Weights of a small contrastive audio-text model: 39062 training examples.
Rows from block 8 of the audio encoder of a small contrastive audio-text model, named by matrix and row number. Rows with one number belong to one neuron. Each number is 128 + 24 x the weight over its row's rms, rounded and kept within 0 to 255. All counts start at 0. Numbers have three digits each. After the name is the row's rms in percent of the matrix's.
After each neuron's rows are labels from the 100 clips, of 14848, where the neuron reaches its largest size: "lies over" is the class under the peak; "strongest on" is what is common among them. Only what is clearly more common there than usual is listed. The data: telephone keypad tones over noise or synthetic speech.
# gate: MLP gate (encoder.blocks.8.mlp.gate.weight, 640x160), inputs 0-159
# fc1: MLP up (encoder.blocks.8.mlp.fc1.weight, 640x160), inputs 0-159
# fc2: MLP down (encoder.blocks.8.mlp.fc2.weight, 160x640, transposed), outputs 0-159

gate.470 049:164126103115073104091116136137129131090144099100118199099139115142155170172128098119127154162134095147156131113095165127164111145126159166126125154200149116145088140122088164166108109153153096160149148131144122135122129105115153155133146149107176105154128120104122163161134146117115130106109109079128116144124139128154113148110102128134147133120162137167114180144096162134118123204137112146113107135117132141124124144095139111104118131149144099136146147114152120130127162148135130
fc1.470 046:127123178127144117130124156153138138125149079102122193117118138141131106084138145149126168133105110185142124131118125121114080104117144144130110138115109149103161107119123127129121106112117116147101174092128100142183136104158093153144129143134178174167115158061109121069143112132100128138131140132128149134138100136118121143135138134083083130140132122112103129147145086116109136148127076149160138128120158139102128152092134131114177126095160114098133124117170097165109097135082140
fc2.470 043:156129132129126140157166067111113115105142100118140153155133162165117081099120124124124098132154133129126101131090089102109063157143120100141128118083140147122109110114148145157097071161093141126176126108126104135132173162126132163123110173151118166103113142140140134136106107104116109087129160132088120088119095137112094134135114122137071109121119128166122143165158136091117139193115156133122129127126127160107118123148112147180124127094120127142120160107122159130152118133132167
lies over: key "1"
strongest on: key "1"; first key: 1

gate.638 055:176124118162136155135154148162130115165139105085122139107115152163152109151119130135148169147129102127131140131093123119153087070172148118124102103138119109150127102140129151164127171168123172159159109127139141123143134154150110133121147138121172085140152123113117170066150181141126148155148147146083102095122149120129149133126115140110134109128123124148132151096145151170152166183127157151153124125113125138119132102108141151104169183145128154156114148110108168162165142142145129
fc1.638 055:125150172158133168131091125137088151167170137176113131132164139106112129133147129149121172150080162161098138105137135140111094061122132172102150106160109129091103103093122105111126185162112070134160136131158110117134129125169124140140099115136145149183152146138138137171094136134157138147126136130110120121161147110114140152129130140126147130144127152116106091140147109111148145150133119131106128138161077107091145136151144137147105090102156098116171147152153126145095107113107110
fc2.638 056:128111113186127100112125151107091123077087095074136105129140169140063117122126123169124106130100134131130100115156142135141097132129106123143111169141141156133129120187098143098127191149114076147177147143119141135122159174141115121148116108137127121178087160103152120119131129155133121126144101136135157129122136157122162131119139144129118117115112109125143110094162152143162071133109114145108123141092126109089108126110094162113106148123104129133125158135086104152096095101131092
lies over: key "7"; key "*"
strongest on: key "*"; first key: *

gate.56 059:111085122119074093130134158084146172149109138133135107115118124174099133149182120114140072143141094119120156137082163135139173136124140124147105133147138082134125155156154150138129089122136123146123202118170110158154117172122112116171136125183132125113118129145066111134110120157155159144163155117126116101122141121163133149136135136126146139133144124119161131095150137116139135127124154150108099138161171139143102115156128134137153095165106119156082143134140119126153115149180141
fc1.56 062:212153089126114163134120105146127171094078110119085086127130151131123103127152147138108126143115128151116121115117151115133126151131104152123126184184120155143171104104148143146125168093107136153173140116122110123118100134072122138134119136169113100134136112145079086150131143178114121124123110141127125097124118144109120163141118130136094113140145143148149097106121110127110132135127147122119106108197090105066131113105101143142106114128127105103144110116165176145115132148103100
fc2.56 054:066154114092153109124103093153150145174158155119110185111112104077119106115157117071142113139137162139158109151141087113141179090103154127106156111136128132090132127157137148152128089153123193114157107123136146158146084111111117159117127133132152089093135122134114139103092140145162128133146097092131150112133116148109127129120116105126143099155136101127141151132124150143158119135121092171147127110148102139154128143087157145179104131108146116140096085117101124119115127135091146
lies over: key "0"
strongest on: key "0"; key "5"; first key: 0; first key: 5

gate.399 178:113110120089105060132109114129109128116126146143179121134148163136134151121122129130155150107130140099128111114094113092136099126163099111153132130112164121108107180118105128132127095106143169128105123128093113101121100122100125128132142122066139106107120097096085122076086143130119101098114118093121154146133149158192173140164157133163163156137181149119135177176141138109099119140151134118142101142117135115100157117128132096122114093128131144096119086170129105140154155110112127
fc1.399 193:151137120138136178115117138131121108140135115136092129116116082085112102126132128131113112144134136150127165143138145178119154123108149125101116131148092127164127103115137133142118167142127115117128162132176144145127168134154141136113127132163115145140135182161184140158164141104138132171144124130130119105123099074086054093081073115094107101112089108120124083112152103141157140137116112138098127112183092160145107137140106146157130148137146096146133173125125167125114118147147094
fc2.399 197:152149127165142176124138149158083163115102156086147158085104065099136134126110150125130161135133110177120142136137140143119172117118113149132141143157159143078143115160120162149128120093099132126115130146156154110115119182117116143110118120093122136159149107143159129115157120155151122161137157184174098100102097075075127167127116103102124086112143100130141122112148141103109155154131110108122096125146122099125120138112136111063168116131121141137133108106130119131085121134130114
lies over: key "C"
strongest on: key "9"; first key: 9; first key: C

gate.310 268:114116165115121147131148169121141185119122106111094127136111137147119138130167117131137111125139126104134086109161119107124138131062126174120154126116143152158118088143139102191119159134113133132118136131129143132131131108157127110110144163137141145137130158126109124145161120107114123177121120141137129117147125121116129124096128147127123139134134128175155117112087115140134093091086099127080172097108114119151049096118116166119110179140135169163129145078095136057146115176099146
fc1.310 243:158148101174144152201095091124115080115096088141139108170122126110135123118133154140145152149120112137157143141133135136157128107171129114135123096149087130110144112114123156098138161159119082150130116115146116117135150117109142122125145138152143095116094117146139148186138116128144133090130139095087087093105099110088075126144114145115121140109097153116118128107153148151143155152206154121145125168116150142133187129150149126140158120125136086132116120135142144168100162113138157
fc2.310 261:107130165071124155098174156143158158161115117113086102079083129134113148125156115136146125102136149126132113108160128134123106162081125149122129145094182169149133121141148091157123130153139146124150176137087145122154141139130114107126101145126136138120167140134136108128141141121137124162134140117135117153147140091128143109099114103154142147119127115131144095139108108136138099104081115123114152095148121139147046106131089159103100132158120186137154140112102148069163121176110126
lies over: key "0"
strongest on: key "0"; key "8"; first key: 8; first key: 0

gate.425 058:134130150151111115128105119163090140128141139150134162107137109102119093154148124109156135151123127132148107154121119087123108092159147104138105125183124106137139145182152172140130106126150092160092087100169138142115170124109124116167107124148145116146133152109094146079108140068120112124146141133166115128127109083133145165132128105131112111122153124143094124150102143144144091139169111145184118134137075170141141127126160146105124134144110147134188130090157166132171111118123178
fc1.425 056:149112109143108147173162118133109143080137157106109149114116161135169133154115152137098080109134078134103117119110136130125105118106154133121080103084148131092150148131144164117123150134092125115097143084151094171129138106160120148095126139179138129200137151073144148156129127155152124116145126100102141133117151117111121118159142114128119128142126122176110109093061160132127100115121085122104107122136120179114126127119116144133112100132171113135169125127134132116121117079179114
fc2.425 054:107084112107149118082121167126123138106147083104153113091080161119143131122126140109135190137127134104124166120124137178129111101098146123150126092162146150103141150150137177137153104122105083111160150107103118137127152130150108115136139131139116095124125125110080095074104123156107125116169130136105077106127102122143101109105128140079138125123067126124161142107117122160165092095110104164092111135127112097126104139133150151125137135124142150145106177116094147163129166123120157
lies over: key "1"
strongest on: key "1"; number of keys: 7

gate.471 055:151156115136147192146135128139163119144130085129118147099106097106150120135162130109137169107159090122142145122111103130145110120144140123141125126127089151151121136175147099172157178137095134123113151118139106133109170108108126120149135161063154082118141121127058169192108132151129150114144135121132107148140151127133124172119110156105111126130193143120144146133150126152155126167130128160082095124160118148091152127095142141090133144124149116122102146131136131164141115152154089
fc1.471 052:141128115117134124102137112157097137146093087135129070112127101116168126113137089114159120121114178133129158142122139118088078138131133124135119139133162136149112168110139131137141107134102101103132146081171159141140107101166079150105105129181160123072079141107158105137120150153159129153161122137122139107161177109109172131129130128132115142130135126165103089117070115145151150143157146111150118132153093130176122154122085154143110124134128105093098145133147138141146092125094160
fc2.471 048:098149118095121118143098137097126111116162149111109105109122140133125157133108114144119118107124174132084170132098127148126153125116120151101069093152145139119129170137133126097150127134126121099108158149129115132067102118143118106200131153085137121154095114088094086093120127201114131147167105164141145076101128147119078136142124139125129133121124148141103154149135144115113108153098076120153112103118083119137130127105122109099117130137083135135110158106114104163166155120161127
lies over: key "1"
strongest on: key "1"

gate.70 188:071113167138125156151128154105148115163101099088128119141083125162119168139132116121105117124135160103103159103154104159096113166154135123173166111141153086146097118116149099142136145137155127135172174131132123121125076104149112097134160085097160146165120144155122146140143102139076124149126140127168128145097151135126123160133120144142108160109129088118156139147101127135109118071130103138125161141145095072127126132128134122103153122138141155152086146132140100115173103141092151
fc1.70 184:157144146126122113131143157160132178091117078148122138100111139122144130136146111126114147093146089158119118101109121108107129150170117155161185152116114163130120136126105154175103096103118125119121115088094113119142178112107170140084160204161118172099139140084151127138143147141146116148125124150097098121122100134129136098176142156116142124166103144161112148095114091111123137116153124121063128146113144132151144100117110108118096116114102137088150126106103154156121096125122123
fc2.70 189:161122116136128112137124092157120062108162199118117134124184083124148128148138149133160121143138128133149122138115139122144164092119132099091109122134091068136112107138107131123131142102142121102162114131155123145086110168125105132140126072089148122153127111145125161096094140133117138081123149087171101122140134130104123174131137136148125139101157125129136133180175156127100145175119193137126116115095145132101129145114134131152141122127136107136083100123178102139131160117117102
lies over: key "1"
strongest on: key "1"; key "2"; first key: 1; first key: 2

gate.132 055:151126163098097081086121169123149151121088106106157135150115109142139176126128159131137155160114128131104128136153177155168102124150156148143126111140131087150123112096051136149145136144142095145108137151131135119151127123138156109107147090111097169125105123075117135120126133145153159121129136136151139113168144125152128116129117153111157136155179110085082128122122096099128123146123107177120140119155139128079097153177123124109119117168158149137153134168107144101164171107126117
fc1.132 059:127092114118161079108147158155121108114056113169129135151106114113126135128124106175120153150123128166096152078156139101148080104131139131140122126140110096162116130120119137158144106074121073137128139100132139132085128143128091102143132115169106168136155098128139087089147143132130130130109119110136135117107133115119115164119119113133115113109115149118123134152056129109125150152118113113113147116160179147124117096089118110123153113145093065126161128119142138099193161115121120
fc2.132 044:126115134139155118184126141118118119119094096115176109160119107154143145150126135138103112126141137125134109136148112121118086106154172124127140126090116104143081144150154163116121119131116110107131157093148153117135123114077154129116127133146143129113117158138140124107149118127126113168099126095154065148115107064102135121069145134152152146138112136175133087141177154140169063122166138156124104128133148156146101130109146145110095097156129139084154169153088145108170125147102106
lies over: key "7"
strongest on: key "7"; first key: 7

gate.278 053:123150112098089159139135120142197144113135154134120126149138130121112104125154150118114137174149084109143110121119136131134180137129136212116113111155134089113134073119171159122168112142122125141139163129154118112135148125098135128103164148136145113105117110111142119163190112152122122132136123144124111127127121121109127164134126116120119126121122138134203127124121160154131154151134130144051145113152162138187119103103118131099113096149113124132076125129152151168115170167135102
fc1.278 052:110112103089107166130113138123113109135154167135123106139109133113157150158074112150120124130112161145121130131126126099121145121148168126146128088098157111149129133121109130149107159110126157155080159144159139105135177165146119121158121145047092110134139087107082114166132131030117121088123110106125106129135134130121132164146109125139118131113108122108105117107165146124135096140150079112169118111143128148150147178140103129135111146142136119131157113147135117127119165122088076
fc2.278 049:102158104103144155158124103134107131147080082161121081165167120141158161132138113124150125135136102146123151122170120179153114114101102108112121106135138135116152141146105156103135175196120107112130155121103154089150159114150114103155111127132136090140125112114123103155116165207139120107149138144125147132150143085117125132134123122136111147117129153149117105106154129150138117121127164124107128146126109102153113142120161134173093151104113073108174086113083142149100155131151086
lies over: key "7"
strongest on: key "7"; first key: 4; first key: 7

gate.212 068:152128148169130128104131146113104159175092102115091116089107128118112119144124094102106138108166135168112112123151140157126132118163128098149127101113061109128170097142129141097104147134107140127140073125132121160168164147108111155134096107166091163141127132133206118127117099128125109138133128137150190142146103156148114126169115144124165123165111106140077134145177128114116170113101166133120117162130152134125113102154122106127153118094135115154137140134151128142153088114148154
fc1.212 064:142121161160131099096114159130114134127151155134132113152139134110094122142105108088135150159128149079136124126107128148170130124140147091155112084113078112140137080143096157180127155108124159147127102121116127149142178147178121148120145118117143081120089101093098159058106105105126125135136118120141178116147146130147126140160101133119085131132122148117109114169099134153117164113128129144114126142130121130132124154145174130107136145112136165144074142122145133099181193113098115
fc2.212 063:196109183127152118108109128119120118138156141110082087153121114119137133132133144164110139148117113156122129131113116134160120111096158133126095143114126126095163111105135141107121121152071186143179092137112108136132143145110117139169108142127157157123121108153168144136136121128148156175161128150137101107125079125135087115097147116126145110124096122118120128135174136154160127110125123186152092108086105126138135141122153128117095083132112120144092195124170127131167163115127168
lies over: key "0"
strongest on: reverberation; first key: 0